config.toml
method = "mae"
encoder_head_dim = 64
lr = 0.0015
beta1 = 0.9
beta2 = 0.99
Rows from block 11 of the encoder, named by matrix and row number. Rows with one number belong to one attention dimension. Each number is 128 + 32 x the weight over its row's rms, rounded and kept within 0 to 255. All counts start at 0. After the name is the row's rms in percent of the matrix's.
# v: attention query, key and value (stacked) (encoder.blocks.11.attn.qkv.weight, 384x160, the v third), inputs 0-79
# proj: attention output (encoder.blocks.11.attn.proj.weight, 160x128, transposed), outputs 0-79
v.4 117 [142 133 153 142 206 180 152 155 121 119 114 107 203  90 121 198 109 105 129 108 101  83 107 126 137 103 123 147  95 158 191 159 106  93 117 168 109 116  94 147 187 114 165 122  87 116 144 127  70 153 121  71 134 154  85 173 109 134 166  94 142 207  65 100 158 136  82 115 154 123  89 155 131 153 107 170 131 153 174 109]
v.5 092 [118 102 146 146 145  67 140  84 186 142 138 124  73 172 127 122 155 122 194 153  81 111 103 130  73 135 105 117  53  86 124 123 115 109  65 156  60 122 131 128  69 174 156 147 204 151  78  88 158 103 172 100 123 157  83 146 128 160 167  86 105  57 161 134 144 105 132  85 108 150 134 119 102 147 138 140 119  98 133 145]
v.6 110 [126 164 143  99 147 193 158 148 120 104  99 130 142 123 139 185 121 162 113 110 118 108  78 129 115 118  58  70 119 166 163 145 147  53  86 151  99 140 186  93 108 121 152 139 165 134 122 140  60  95 168 127 147 137 149 169  77 151 109 159 126 148 155 183 111 120  89 135 131 142 115 144 152 122 100 123 129 115 132 125]
v.7 092 [117 127 148 103 180 100 171 111 168 176 136 111 164 183 166 132 156 124 130 152 135 153 136 134  72 156 103 157 148 101 148 106 174 148 142 145 157 113 133 122  93 104 193 120 144 155  99 146 131  71 114 143 122 115 118 156 134  88 120  99  97 143 168  82  61 105 124 115 115 112  80  91 100  92 162 108  96  34 130 128]
v.8 092 [104 142 124 128 103 146 162 130 128 162 185 139 131 148 117 135 153 116 126 103 209 141 113 150  81 120  86  96 124  81 182 163 148 140  53 101  96  92 164 103 177 110 124 103 198  58 103  79  96 176 103 141 111  90 166 165 142 140 131 132  84  73 161 163  96 127 139 130  89 126 129 136 104 110 126  90 164 112 128 107]
v.9 082 [158 139 122 145  84 107 132 107 150 160 143 126 154  81 138 195 114 139 132 145  97  81 122 106 198 118 106 180 160  99 140 180 154 100 140 120  68 145 148 104 178 103 120 132 146 140 157  99  52 162 160 149 130 130 195  87 123 182 173 118 102 158  89 125 131 131 128 111 143 163 164 141 116 136 141 208 162 197 106 122]
v.10 109 [155 141 128 174 126 159 118 127  95 116  62  62 150 125 153 137 120 139 125 121 142 171 142 112 123 139  96 132 132 144 161 152 137  92  69 103  74 161 160 130 153  66   0 138 146 133 166 153 114 148 153 130 130 132 130 108  72 163 198 133 163 132 101 131 194 136 128 112 112 104 168 172 158 108  54 168 106 111 148 133]
v.11 107 [168  98 129 125  73 128  64 176  88 127 104 143 133 131  57  99 158 129 129 175  83  52 176 130 120 128 128 120 216  86 114 153 107 132 163 130 137 114 118 101 129 101  74 127 109 108 113 137 126 168 119 172 172  77 126  96 100 118 136 173 164 167 133 136 145 131 169  80 118  71 153 150 107 106 184 168 159 118 101 162]
v.12 103 [121 165 116  79 129 145  52 170 110  85 147  95 139 130 122 130 125 173  92  78  96 151  99 134 104 152 151  94 161 139 107 102 156  61  78 107 118 123 103 120  84  82 102 127  93 123 103 193  89  97 125 174 204  75  88 174 102  89 127 124 152 156 128 105 121 136 131 131 128 103  92 169 109 140 141 118 119 109 149 138]
v.13 097 [122 150 114 133 192  90  83 118 188 184 170 191 143 151 133 126 141 184 155 120 143 137 171 127  96 133  94 119 152  39 111  82 134  72 130 114  96 135 111 124  91  53 167 112 152 105 165 136 120  55 106 115 175 146 182 116  85 133 111 167 143 123 158 121 115 120  92 125 156 160  86 129 110 113 140 117 135  79 115 123]
v.14 098 [ 92 144 108 106 145 103 178 111 126  96 122 151 139 159 141 135 151 140 111  79 128 124 123 134  89 156 135 154 158 122  74  96 163  34 134 149 159 102  86 102  86  87 134 127 135 160 141 182  91  37 119 146 153 124 130 112  63 122 109 136 114 181 131 150 101 133  74 145 110 138  98 106 138 123 145 113 110  80 194 127]
v.15 118 [180 110 145 151 154 109 109 110 107  77  95 118 113  85 138 159 154 113 115 140 101 120 162 126 177 108 162 137  75 146 136 148  90 121 140 123 122  96 114 158 183 158 129 139  26 138 145  85 156 147 158 131 108 157 127 106 125 110 149 129 156 154  84 100 149 126 126 124 166 125 179 132 141 126  90 190 121 182 150  94]
v.16 109 [125 105 144 139 129 130  96 140  59 119  78 162  91  62 148 174 146 116 134 154 164 123 110 144 147  92 108 144 104 162 134 141 115 170 140 139 117 127  94 122 178 199  91 166  57  63  97  79 167 146 178 129 100 123 142  91 105 166 111 110 135 205  63 143 147 127 133 125 166 112 119 132 135 136  43 104  98 153 151 147]
v.17 120 [153 121 138 127 200 149 119 176 116 101  87 115 114  82 119 183 119 136 167 121 129  69 103 130 157 121 155 163 117 160 154 180  80 103 146 191 133  90  60 107 166 136 104 107  99 121 110 128 115 136 120 109 115 105 166 125 129 157  78 127 150 216  80 139 108 142 107  58 143 149  77 151 181 151 119 194  99 143 120 111]
v.18 110 [190  97 154 128 139 189 146 157 132  86 134  88 182  87 109 182 127 132 161 131  94  95 119 114 130 110 157 128 142 147 138 212  87  85 179 171  54  36  83 103 193 156 191 149 121 116 129 112  71 180 149 105 127  99 123  99 123 125 123 147 125 175  65 153 137 132 129  66 148 136 130 161 155 113 197 224 120 133 148 123]
v.19 107 [113 146 158 127 162 124  87  95 115  98 163 151  86  89 112 168 137 148 181 186  94  72 159 117 137 112 107 168  81 114 141 137 152  82 168 156 168 162 116 144 139 184 143 119  51 120 119  96 168 128 138 101 106 146 149  90 118 132 114 133 136 160  70 138 134 125  93 109 182 143 124 119 106 125  96 148 104 142 100 140]
v.20 101 [225 130 100 146  34  94  83 131  95 120  89 124 136 167  93  86 153 147 159 142 123 143 182 155 172 102 148 110 178 121  75 143  95 104 141 138 128 133  86 124 146  83  57 137 126 110 124 135 106 155  81 149 160 108 132 104 154 167 134 136 152 158 116 147 182 138 171  99 126  79 145 147 117 115 193 176 111 157 104 150]
v.21 082 [175 116 118 130 115 144 172 124 122  80  89  65  96  44 127 153  75 111  60  70 143 120 125 128 191 150 117 141  91 135 151 159  50 180 152 135 111 166 151 153 186 115 171 127 125 128 161  80 117 109 102 132  93 110 142 121 133 136 111  88  97 100  58 157  99 145 129 159 126  75 170 105 134 107 138 107 157 126 188 102]
v.22 117 [ 95 144 106  84  77  75  99  95 172 165 172 162  95 222  95 111 172 153 112 125 128 168 111 121  90 150 139  97 140 119  93 119 161 107 137  82 127 171 223 106  73 113  56 135 170 127  96 137 179  67 165 129 164 136 108 120 108 136 132 145 113 104 221 115 144 103 167 122  80 125 156 110 117 114 164  85 110  87  99 159]
v.23 095 [ 98 139 125 123  96  76 129  88 157 125 112 152 104  75 149 125  99 114 150 102 140  77  85 156 154 146  87  91 158 151 123 121  63 125  75 129  58 117 133 129 133 156 108 108 142 142 174 119 157  50 149  97 123 184 157 173 117 131 173 102 130 136 104 109 153 149 116  89 114 146 159 139 160 129 104 111 128 185 171 174]
v.24 093 [154 172 169 103  94  90  89 116 123 116 160 135  94 137 153 123 119 129 100 114  57 169 125 140 116 114 172 110 119  95  80 114 173 155 209 131 162 160 115 133  70 157 146 116 202 160 141 132  70  72  96 181 151 118 185 143 118 119 123 121 158  58 196  92  98 115 165  98 126  83 213 116 124 135 150 160 144 130  96 135]
v.25 113 [155  71 117 113  38  89 146 110 121 151 153 119 156 187 122 140 166 144 114 157 111 163  96 115 107 138 149 132 190  70 114 158 140 151 149 127 124 125 153 132 163  84 107 139 185 117  67 106  76 164 135 150 117  92 159 102 144 132 162 127  84 103 156 125 117 118 134 126 127  90 158 129  99 151 202 101 131 134  98 146]
v.26 102 [112 116 141 165 127 128 104 174 137 177 106 129 160 114 114  97 108 143 136 131  99 118 136 124  98 168 146  93 157 118 204 161 105 136  89 105  82  80 126 106 187  76 114 130 220 100  89 143 108 164 169 147 159 130 126 132 131 133 168 160 106  90  98 202 142 127  79 131 118 135  90 163 147 108 161 178 145  76  98 135]
v.27 112 [163 162 153 121 167 162 103 128 101 106 157  91 102  81 128 102 110 115 130 137 126 112 197 124 135 116 139 186 110 146 136 132 125 106 131  84 104 157 141 146 122 168 183 128  63 195 192  77  68 178 101  92 133 113 151 150 111 172 115 136 134  95  80  97 157 118  95 131 142  99 142 116 123 109 144 165 165 125 128  74]
v.28 091 [212  94 166  72  82 141 138 155  83  92  85 103 177 129 110 153 146 118  88 161 115 169 157 127 153 109 156 150 159 132 103 158 152 119 153 149  94 154 103 130 129  85  82 146  98 109 121 140  71 185 103 174 109 115 129  97 149 141 148 104 100 149 109 109 151 143 129 132 138  47 183 112  85 108 175 184 112 116 164 145]
v.29 117 [139  94 132  78  73 161 133 152 129 132 136 134 169 179 124 103 128 156  90 134 120 173  87 147 123 108 124  98 150 119 101 128 126 123  97 115 118  66 150 120  80  71 143 137 212 137 106 163  99 129 141 149 114 115 103  98 114 110 111 157  88  69 183 157 102 119 127 170 133  96 118 120 107 151 203 103 128 100 141 148]
v.30 097 [ 92 144 121 119 153 131 228 114 102  76 105 182 132  91 162 159 112 127 117 137 160 178 162 103 108 137 183 139  96 170 165 180 145 110 134 140 119 138 128 129 183  84 207 132 109 116 124 126 111 194 146 109  88 127 142 166 158 144 139 103  77 161  71 157 115 138 129 136 137 131 161 100 117  89 162  73  84 123 177  85]
v.31 100 [ 84 106 132 149 102 116 181  92 161 129 159 183  87 136 127 158 141 108 122 139 178 161 148 100 130 107  89 124 109 181 124  96 116 140 112  81  79 109 156 163 127 121 153 139  86  69 119 113 233 115 216 134 152 109 151  94 177 132  94 135 107 154 158 123  94 120 131 160 134 139 131 109 145 136 106  12 132  74 123 142]
v.32 106 [149 100 143 127  30 128  53 139 104 128 138  81 137 151 106  62 160 123 135 141 148 146 177 133 151 133 106  63 195  87 102 138 103 193  91  72 148  92 130  95 133 106   3 140 127  80 117 151 121 169 126 151 129 104 106  90 118 103 147 146 150 116 165 124 141 112 147 149 106 129 161 143 129 111 123 183  99 131 119 168]
v.33 105 [127 142 134  80 139  89 102 128 120 105 114 139 121 168 125  73 131 138 107  80 117  96 202 135 143 177 161 101 172  78 122 112  98 121 140 159 174 178  45 116  57 131 152 128 127 134 155 153 127  81  39 110 169 136 144 162 140  91 117 144 130 123 112 122 142 144 120 137 135 129 106 128 144 121 179 177 186 130 142 118]
v.34 101 [127 121 133  43  94 114 162 113 157 139 140 139 166 164 159  96 124 112  51 200 164 191 127 154 121  97 100  85  96 102 116  81 125 182 101 108 163 107  97  41 155 121 157 112 120 120 159 159 117 157 164 138  91 115 168  96 140  89 115 163 101 124 114 143  53 149 157 174 134 105 174 133 109 128 167 144  90  92 145 109]
v.35 098 [ 65 130  92 105 133 154 168  89 173 188 181 122 157 177 163 161 105 169 114 110 180 128  52 139  72 158 118 109 143 105 107 136 163  83  85 109 143 176 170 140  80 138 135 125 174 154 139 133 131  70 121  98 146 104 149 142 136 143  91 140  88  91 157 129  90 136  90 149  98 141  64 148 129 121 154 117 137 106 103 143]
v.36 098 [116 107 108 171 147 167  89 129 111 146 159 126  41  89 117 121 122  89 132 147  86  27 178 133 115 129 132 187 156 135 153 161  98 164 120 136 158 146 104 159 175 140 145 143 102 139 182 127 104 143  47 132 122 127  99 114 131 140 115 111 183  83 126 142 143 154  94  86 129 145  68 160 143 124  81 151 178 146 123 129]
v.37 100 [170 106 149  89 218 140 131 148 120  93  76 155 147 131  98 159 137 175 151 126  65 124 103 135 174  90 131 194 135 137 133 157  81 125 171 163 147 130  21 144  91 106 173 139  71 116 109  85  44 121  57 140 138 121 125 156 112 155 118 120 103 154 113 156 158 135 119 183 164 102 166 110 149 154 104 174 151 147 138 108]
v.38 103 [192 109 133 116  38  83 141 124 107 101  66 101 105 115 138 129 162  97 122 121 120 126 148 142 170  86 162  97 115 143  62 155 107 174 170 107 134 122 128 112 167 154  16 137 100  84  90 123 103 142 127 150 133 110 117  49 145 130 131 130 110 135  96 156 155 132 132 129 123  95 168 124 132 132 139 182  86 154 116 153]
v.39 101 [133 108 131 155 119 140 105 135 184 151 158 155 128  91 139 105 139  99 164 123 116  83 205 127 101 117 123 117 100 123 151 125 111 171 129  78 149 117  73 164 158 153 124 129  25 103 160  77 160 166 153 124 109 130 156  95 154 165 117 138 118  93 110 111 128 131 171 113 159 173 164 140 133 100 188 137 154 117 139 115]
v.40 100 [ 87 116 121  91  65 105 121 113 145 169 168 105  94 198 149 109 105 153  75  93 138 144 127 130 113 177 106 130 147  96 108 118 167 120  85 140 134 183 173 147  97  77  87 123 226 145 107 145  83  77  98 169 175 138 110 134 152  94 118 125 140 110 194 112  92 129 122 153  95 129 106 147  99 122 180  89 129  83 147 136]
v.41 100 [128 183  99 150 167 209 119 176  81 106  48  56 134  49 128  71 175 141  96 123 143 151 160 114 147 135 167 111 136 197 144 148 111 104 134 116 105 146 114  97 169  88  99 123  84 144 157 147 101 183 141 110  95  89 119 133 109 153 148 151 190 142 137 148 104 124  90 144 132 141 150 141 155 123 111 124 171  71 116 141]
v.42 100 [ 93  94 119 152 162  81  92 180 177 178 200 207  77 164 128  72 180 154 189 124 125  97 143 135 126 164 139 168 156  74  98 102  97 140 156 130 120  76 111 104  80 108  96 142 157 118  77 154 172  96 151 160 138 116 130  82 162 101 143 126 121 111 175 121 131 109 128 118  99 139 117 143 127 136 164 115 112  56 109 145]
v.43 116 [105  82 144 139 147  97 160 115 170 140 159 148 149 141 111 189 134 154 176 139 139 104  69 112 108 151 152 164 127 118 135 115 106 153 115 131  69 109 161 163 125 155 165 144 115 190  97 109 134 115 106  97 143 143 154 170 155 138 112 105  59 133 144 119 133 131  92  97 132 150 102 101 114 125 138  86 112 141  94 103]
v.44 097 [109 134 131 131 173 117 101 104 139 162 146 174 157 134 159 182 126 140 178 157 135 122 103 120  98  88 120 166 114  59 199  89 164  89 100 157  52  93 126 134 134 146 154 122  84 109 150  72 169  99 134 126 109 155 142 140 123 153 129 103 108 121  93  99 104 149 108  62 157 151  43 113  99 140  78  94 156 105 132 133]
v.45 121 [124 127 120 106  64  97 116 140 157 156 183 157  49 228  93  99 173 160 133 142 117 156 158 145  82 158 169 124 151 101  68  63 154 185 135 110 136 131 170  90  66 110  96 112 149 113 109 149 142  73 149 154 158 124 144 113 148 110 125 155 117  95 195 138 129 134 143 126 128 109 135 148  99 149 167 119 149 110  81 160]
v.46 094 [ 91 173 123 131 151 115  79 141 144 159 161  66  64 122 112  43  85 101 112 120  97  76 195 121 142 194 180  71 125  87 118  97 108 171 149  87 114 100 138 101 121 140 128 109 141 163 172 198 114 112 137 120 110 129 101 110 117 100 112 114 152 105 112  91 129 120 118  77 121 101 143 119 133 113  76 113 156  66 103 140]
proj.4 122 [104 123  86 158 127  70 130  85 134  96  82 147 149  93 174 129  98  93 169  88 140 105 172 107  85  94 114 122  82 101 145  96 140  99 136  70 117 132  87 149 127 194  77  97 131  57 115  93 159 100 127 131  92 147 199 132 202 138  45 131 142 105 215 158 111 122 149 120 129 184 127 116 116 145  84  71 101 114 121 163]
proj.5 089 [122 181  69 117 140 153 135 163 122 173 148 140 160 116 133 126 175 137  62 131 181 195 138  98 115 129 107 123 156 130 110 157 127 170 124 122 165 172 133  67  93 116 128 149 140 118 131 119 113 113  74  94 172  93 182 142 147 132 109 179 117 157  84  81  86  97 153 116 140 105 148 100 118 113 169 145 154 109 101 182]
proj.6 117 [106  68 180 166 198 119 102 160 115 123  67 158 190  92  84 153 165  75 158 110 118 151 120 161 166 114 168 151 114 173 180 141 132 112 146  74  99 145 111 143 178  95 135 110 114  77 160 154 131  89  93 115  65 163 111 138 181 144 141  92 109  55 179 111 139 179  89 107 145 155 112 160  96 143 156 150 108 109 118 153]
proj.7 090 [ 84 138  81 104 147  88 115 125 198 140 123 132  29 161 114 110 156 181 181 124 147 146  87  85 114 171 136 101 138 147 136 130 113 160 115  73 124 167 205 145 156  64  76 130 155 141 144 115 170 133 149 133  95 106 144  96 124 121 137 124 127 107 105 128 147 175 150 162 143 112 142  66 154 104 164 150 126 125 131 112]
proj.8 094 [116  91  92 100 189 136 157 131 100 144  92  77 122  92 133 160  93  86 202 145  98 117 103  95 124 172 146 151 185 182 151 114 198 147 180  97 111 130  96 161 159 156 162 107 108 167 153 197 108  96 146 102  77 103 102 172  86 102 151 116  85 112 116 105 127 155 103 153 114 107 127 152  64 136 155 203  73 106 125 111]
proj.9 090 [126 104 146  97 131 122 139 126 100 131 115 175 224 114 102 124 125 123 138 119 130 155 124 154  99  76 123 143  82 138 123 171 158 116 134 149 155  96  43 165 118 228 139 140  98  91 128 176 170 108 140 128 113 113 143 133 129 112  68 230 164  79 120  83  89 158 150 117 127 114 169 135 134 108  77  94 172 123 136 161]
proj.10 092 [110 101 155  95 116 105  76 123 117 130 194 185 144  76  68 147 138 117 102 146 133 115 131 118 101  88 157 136 100 117 196 103 169 167 144 113  85  93  69  88 121 119 167 165 102  79 140 148 130 118 108  94 147 132  84 137 168  85 119 156  89  85 141 110 135 255 137 150 108 178 123 128 129 112 163 133 112  98 136 108]
proj.11 099 [ 95 145 203 107 109 166 153 100 151 120 139 102 133 137 107 131 115 143  62 116 147 120 110 179 147 144  97  98  70 152 136 157  86 110 162 181  87 142  72 107 103 130 137 146 113 170 129 108 102 139  96 121  82 111 105  93 134  89 150 116 113  41  80 105 138 128  64 200  92 130 143 136 170 129  85 109 163 170 122 125]
proj.12 094 [132 102 163 177 143 138 143 130 143 152  97 146  88 174 123  92 151  75 200 106 123 152 158 176 141  92 168 166 134 126 124 111 129 158 161 109 109 139 145 136  97 122  98 129 143  99 158 116 125 103 125 129  73 145 147 119 186  97 157 106  88 121 125 137 145 255  84 135 122 173 128 110 112 158 181 157 163 149 126 102]
proj.13 102 [108 110  66  95 126 114 112 101 107  94 151  73 132 195  80 152 153 113 138  94 137 154 119 116 113 105 162 113 135 133  82 101 100 118 103 108 181 157 194 142 156 164  89 130  97 148 112 117  90 123 140 146 112 151 121  85 151 147 181  87 126 135 139 108 108  99 173 114 149 122 175 129 136 118 174 161  84 189 112 122]
proj.14 100 [148  90 219 144 127 128 146 115 119 147 112 145 109 198 101 119 147 102 202 115 110 118 114  99 107 122 143 112 143 161 147 135  79 156  98  92  60 169 213 140 123 196 110 123 165 112  84  91 123 121 150  92 127 146 139  60 188 147 173 137 157 150 166 113 121 221  99 104 159 172 127  99 112 135 168 104 126 157 101 128]
proj.15 137 [ 88 166 103 163  56 101 101 122 153 120 190 103 187  42 105 103  73 103 107 104 169 103 174 159  90 127  92 140 111  86 122 119  99 101 155 154 172 114 114 147 101 176 140 140 144 105 160 105 156 124 155 118 185 128 140 141 138 118  81 114 138 180 147 140 104  92 142 142 107  80  71 152 152 115  61  74 146 140 130 184]
proj.16 101 [134 134  75 168  95 122  95 149 113 137 151 144 224 128 169 162  78 132 133 146 135  68 147 155 152 143 124 126 129 129 136 114 135  73 112 107 109 119  91 156 138 157 155 159 152 180 135 155 140 118 100 169 152  96 125 122 149 113 129 156 128 118 172 173 106   0 111 178 105  84  78 163 141 106 102 102 103 105 140  91]
proj.17 125 [ 88 143 138 120 121 128 135 122 129  96 103 139 148 112 129 144 125  81 128 103 149 140 141 168 121 136 119  87  94 107  99 118 144 102  99 105 132 110 146 171 111 137  93 141 147 110 141 104 156  84 162 125 135 163 113  75 194 136 109  30 172 151 179 101 144  72  90 192 110 148 115 192 123 133  99  75 114 173 120 134]
proj.18 115 [ 42 161 131 153 161 121 138 140 135  90  36 131 172 121 127 124 144 120  86 108 156 144 135 100 124  84 121 101 129 129  95 131 106 103  76 124 142 151 151 157 105 132  50 133 127 130 105 128 151  93 111 121  74 161 167 104 166 148  73 170 149  96 167  76 125  90  69 164 115 168 108 161 105 119  81  87 131 144 114 169]
proj.19 113 [111 107  65 157 105 105 133 151 130 120 136  84 158 123 112  80  74 153  77  84 148 158 149 170 130 138 131 132  77  89  98 124 100  96 142 168 106 100 106 120 116 124 158 116 148 129 126  93 125 134 158 182 176 159 116 104 144 146 128 118 136 184 155 119 108   0 124 143 146  78 147 158 160 117 111  96 103 166 120 156]
proj.20 090 [100 100 182 111 137 189 161 150 126 128 124 108 131  90  79  85 127 116  96 177 106 113 105 119 141 150 125 137 110 113 113 167 141  96 117 198 125 132 134  98 108 135 148 123 156 156 145 128 117 144 111  78 127  85 114 166  85 123 128 160  99 148  87  61 112 255 121 185 117 121 168  78 141 121  88 103 122 131 128 183]
proj.21 086 [138 158 138 151 163 170 107 111 134 127 118 131 127 131 151 134  88 142 159 118  70 135 101 163 111 105 101 131 122 150 154 113 126 130 113 142 181 117  90 190  88 174 110 102 100 109  59 136 149 204 127 112 109 154  81 131 117 140  48 124 117 146 167 124  88  61 128 126  88  92  99 118 113 123 138 101 137  75 196 150]
proj.22 114 [131  91 183 101 144 181 153 140 140 171 116 111 104 123  95 131 138 153 124 153 147 162 149 100 150 150 148 177 169 139 138 154 101 161 143 141 131 132 120  92 135 102 210 101 116 127 153 147  73 127 101 106 116 119 137 152 100 129 195 136  98  97  69 111 109 255 101 127 173 122 132  66 119 115 137 169 146 101  94  98]
proj.23 098 [138 106 131 147 137  96  99 138  94 154 136 176 172 136  96 159 130 116  67 137  97 140 193 138 133  78 123 173 128 148 168 150 157 109 110 117 144 139 158 168 133 181 167 139 143 119  74 140 107  72 114 182 139 149 150  61 167  69 106 169  93  63 138 146  90  91 153  96 153 116 114 115 132 137 100 145 138 113 136 137]
proj.24 099 [143 120 139  88 128  97 102 169 199 151 172  96  74 211  86  93 129 158  95 121 125 144 124 147 155 151  66 138 117  97 154 150 136  70  99 159 167 102 219 119  78  79 119  83  89 109 152  93 137 117 115 115 130 137 125 149 160 159 171 100 141 138  66 112 139 178  95 113 126 137 122 137 143 134 201 145 231 152 129 166]
proj.25 125 [ 95 124 145  84 142 152 158 129 138 170 132 151 118 174 125 114 137 167 145 131 105 136  84 109 138 175 126 110  98 165 110 156 104 139 112 143 121 135 103 109 116 142 172 104 124 170 182 170 166 109  73  97  79 110 113 188 116 146 117 202 139  75  69  82  98 165 122 122 151 127 157  78 142 135 152 157 138  92 133 142]
proj.26 111 [103 134 128 112 193 166 156 140  99 114  87 155 150 176 101 142 123 112  84 152 128 157 110 156 121 132 132 150 144 154 101 105 148 190 108  77 106 160 153 152 125 119  68 123 115 162 169 145 156 141 107 160  92 177 105 170 121 120  75  68  90  71 134  96 142 177 144 144 106 178 175 160 116 130 130 161 126 119 142 138]
proj.27 117 [119 104  98 137 127  91 146 161 166 108 104 117 150  95 126 118  86 185 154 109 184 105 115 141 128  85  46 137  74  86 117 121 129  86  99 158 164 100 112 136  59 123  46 121 125  97  79 135 124 141 171 130 159 120 160 117 142 143 130  46 188 190 159 161 147 110 165 102  66 122 154 129 170 127  88  98 170 182 156 175]
proj.28 089 [105 128 158 147 119 118 183 133 143 129 170 153 128 128 103  86 149 167 141 108 105  83  90 134 106 145 115 133  73 135 111 137  86 182 132 105 103 115  93 136 103 135 147 146 153 167  91 177 191 118  93  88 128  87 161 175 170 112  78 173 141  87 131  81 160 174 161 137 102 192 135  77 147  99 128 117 205 140 134 185]
proj.29 107 [120 132 143 149 165 157 146 119 173 125  85 153 109 171 153 142 172 114 137 143 123 124 135  66 138 141 142 112 178 168 117 150 149 196 142 147 104 188 156 107 151  99  78 114 156 171 148 191 131 123  98  96 105 109 122 176  83 144 140 167 111 107 114 109 134 255 118 139 114 160 106  85 130 133 180 159 164  87 103 127]
proj.30 101 [188  77 131 114 135 163  94 110 110 150 116  97 149 124  99 117  75  85 196  98 102  69  86 101 163 174 155 140 121 131 152  62 112 179 116 105 125 137 102 154 165 166  75 127 143 137 104 141 146 201 125 122 135 142  88 150 181 124  74 147 132 138 136  72 157 108 110 161 114 200 139 159  71 109  83 132  88 134 198 118]
proj.31 107 [143 113  70 147  40 158  97 162  69 116 162  88 213 110 122 148 143 134 108 134 135  77 165  84 185 160 168 145 159 133 113 111 107 173 129 183 193 140  82 122 214 156 136 149 138 183 137 150  52 120 130 103 117 132  62 147  49 106 119 138 157 175 141 183 129  47 135 117 136 146  94 140 126 139 109 170  79 127 164  89]
proj.32 104 [123 117 205 122 175 146 166 155 124 126 153 108  89 137  92 145 154 111  52 120 116 101 128 145 112 120 134 126 143 151 140 120 173 152 142 196 112 129 123  99 111 122 180 147 117 170 146 130 128 124 104  91 104  77 109 162  56  97 134 105  95 110  82 132 119 255 128 171 106 113 131 108 148 125 123 106 111 131 126 118]
proj.33 112 [163 115 169 136 123 151 136 168 145 154 150  68  19 143  90 153 159 138 135 131 146 139 120 137 120 132 107 131  85 124 122 123 126 116 116 108 150 116 201 100 151  70  96 114 134 152  41  63 164 174 182 100 127  99 114  69 105  91 168  49 192 160 116 142 140 137 149  94  87 109 164 114 165 105 172 129 132 200 107 142]
proj.34 100 [ 89 149 159 135 136 140 136 129 167 145 148  95  47 123  89 144 149 125 159  91  93 116 124  73 135 178 165 142 135 164 103 141 143 174 122  98 130  96 163 151 163 106  64 129 168 143 121 138 147 132 149 125 150 160 134 169 123 125 129 179 148 104 115 116 132 255 149 144 103 123  80  86 103 135 161 161 150 139 130 128]
proj.35 104 [140 109 155  93 131 123 136 141 117  88  63 175  83 154  97 178 159  90 229 120 139 156 101 114 166 171 144 170 145 159 145 177 131 156 126 107  77 135 173 112 165 107 102 118 122  55  78 142  97 130 147 145 104 148 123  68 107 124 222 131 109 125 113  94 139 192 162 138 199 158 156 140 106 135 174 167  98 101 161  76]
proj.36 094 [152 149 125 145 150 105 113 153 133  89  97 109 149 142 177 147 118 152 173  94 148 113 110 202 138 139  96  79 121 125 158 127 136  53 171 100 110 148  84 152 100 137 154 117 111 143  77  85  99 118 152 158 126 141 155  74 119 123 115  40 149 160 119 158 133  19 102 138  81  86 143 218 129 137  87 127 129 123 130 107]
proj.37 108 [104 137 102 142  96 106 147 117 163 123 191 107  91  95 120 119 100 140 142 122 156 119 154 142  88 119 106 102  86 137  58 115 125  65  71 154 132 144 180 155 164 135  91 133 106 159 140 116 200 120 175  94 110 136 108 116 164 129 108 113 199 154 130  60 123 180 176 133 109 162  87 157 153 131 146 109 142 169 157 109]
proj.38 101 [125 127 202 117 132 172 159 143 101 123 167 162 162 110 100 152 126 147  83 180 144 100 129  95  86 161 117 140 161 113 148 153 134  92 116 178  75 116 102 113 109 133 183 148 157 148 149 138 154 160  72 115 161  88  92 160 140  98  95 123 103 123 115  91 119 236 161 151 114 129  80 107 152 147 104  66 117 136 152 163]
proj.39 101 [168 151  46 138 118  82 134 143 125 120 168  92 140 139 161 157  87 129 113  80 204 144 131 105 142 121  96 102 120 116 123 117 145 104 132 175 182 127 182 120 182 123  97 143 150 139 145 144 107 146 169 115 162 147 122 122  10 141 166  72 164 190 114 201 112  82 125 124 118  51 104 115 117 126  87 141  93 182 139 140]
proj.40 111 [191  94 139 138 184 155 150 154 142 124  95 149  26 140 122 113 189 160 127 131  86 143  95  95 148 107 165 157 165 130 156 146 131 141 133 125 102 160 132 100  87  92 168 121 113 121 120 128 102 161 100  87  96  99  97 162  79 147 204 114 104  95  96 162 127 126  88 109 166 152 188  93 159 107 183 188 156 157 149 118]
proj.41 109 [151 118 144 148 174  93 126  99 133  85 104 120 149 106 179 134 109 157 157 115 105  73 117 110 129  98 136 111 112 123 163  54  91 131 136 147 116 120 146 149 130 140  60 150 143 132 153 164 131 120 113 141 143 114  95 110  82 157  92  54  76 161 142 151 161 185 109 148  77 146  86 167 110 139 109 108 147 150 146  94]
proj.42 102 [136 207 112  94 112 176 133  86 114 132 146  62  67 149 161 115 155 146  68 123 150 190 131 108  91 102 115 126 144 100  94 160 102 133  94 135 167 139 238  97 128 106 131 143 146 187 183  94  92 102 133 104 146 127 135 129  83  88 140  87 161 124  96 131 120 125 133 133 144  96 129  86 101 132 148 120 129 169 105  88]
proj.43 116 [121 134 115  78 129 113 151 106 105 165  88 159 134 137 148 131  80  96 136 105 134 173 181 131  70  70 107 142 133 126  82 139 124 115  91 128 133 133 145 123 153 119 130  98 158  24 131 153 103 116 136 126 115 162 150  52 138 148 140 115 195 151 132  95 100 169 167 120 149 164 145 134  93 120 120 129 118 102 205 105]
proj.44 099 [ 93 135  11 117  74  95 122 167 125 114 131 121 135 169 173 157  82  94 169 111 152 152 162 116 110  88 120 111  99 135 115 161 119 151 161  66 144 115 102 112 217 135 150 112 152  82 116 126 113  62 161 148 124 148 130 140  99 100 183 194 100 141 154 159 126   0 154 145 151 130 131 117  98 105 152 155  86 133 114 130]
proj.45 124 [112 110 146 105 118 150 138 161 123 148 169  59  87 154  87 121 115 163 111 129 166 151 118  94 174 141 111 120 142 152  79 163 105 147 123 155 157 122 140  77 131  71 152 123 134 153 140 102  72 116  99 120 132 136 117  99  96 126 174 130 147 144  48 123 109 233 112 140 165 128 154  60 125 131 143 167 135 145 117 121]
proj.46 100 [133 148  77 157 134 102 174 171 133 109 113  76  87 165 124 133 116 135  92 113 127 132 100 124 125 132 106 118 114  75 180 100 126 112 105 147 209 148 143 145 112  74 145 116 127 208  91  52  83 124 145 161 160 140 138  86 109 132 132  35 100 126 110 183 135  48 137 156 105  96 131 136 115 142 188 170 162 149 104 139]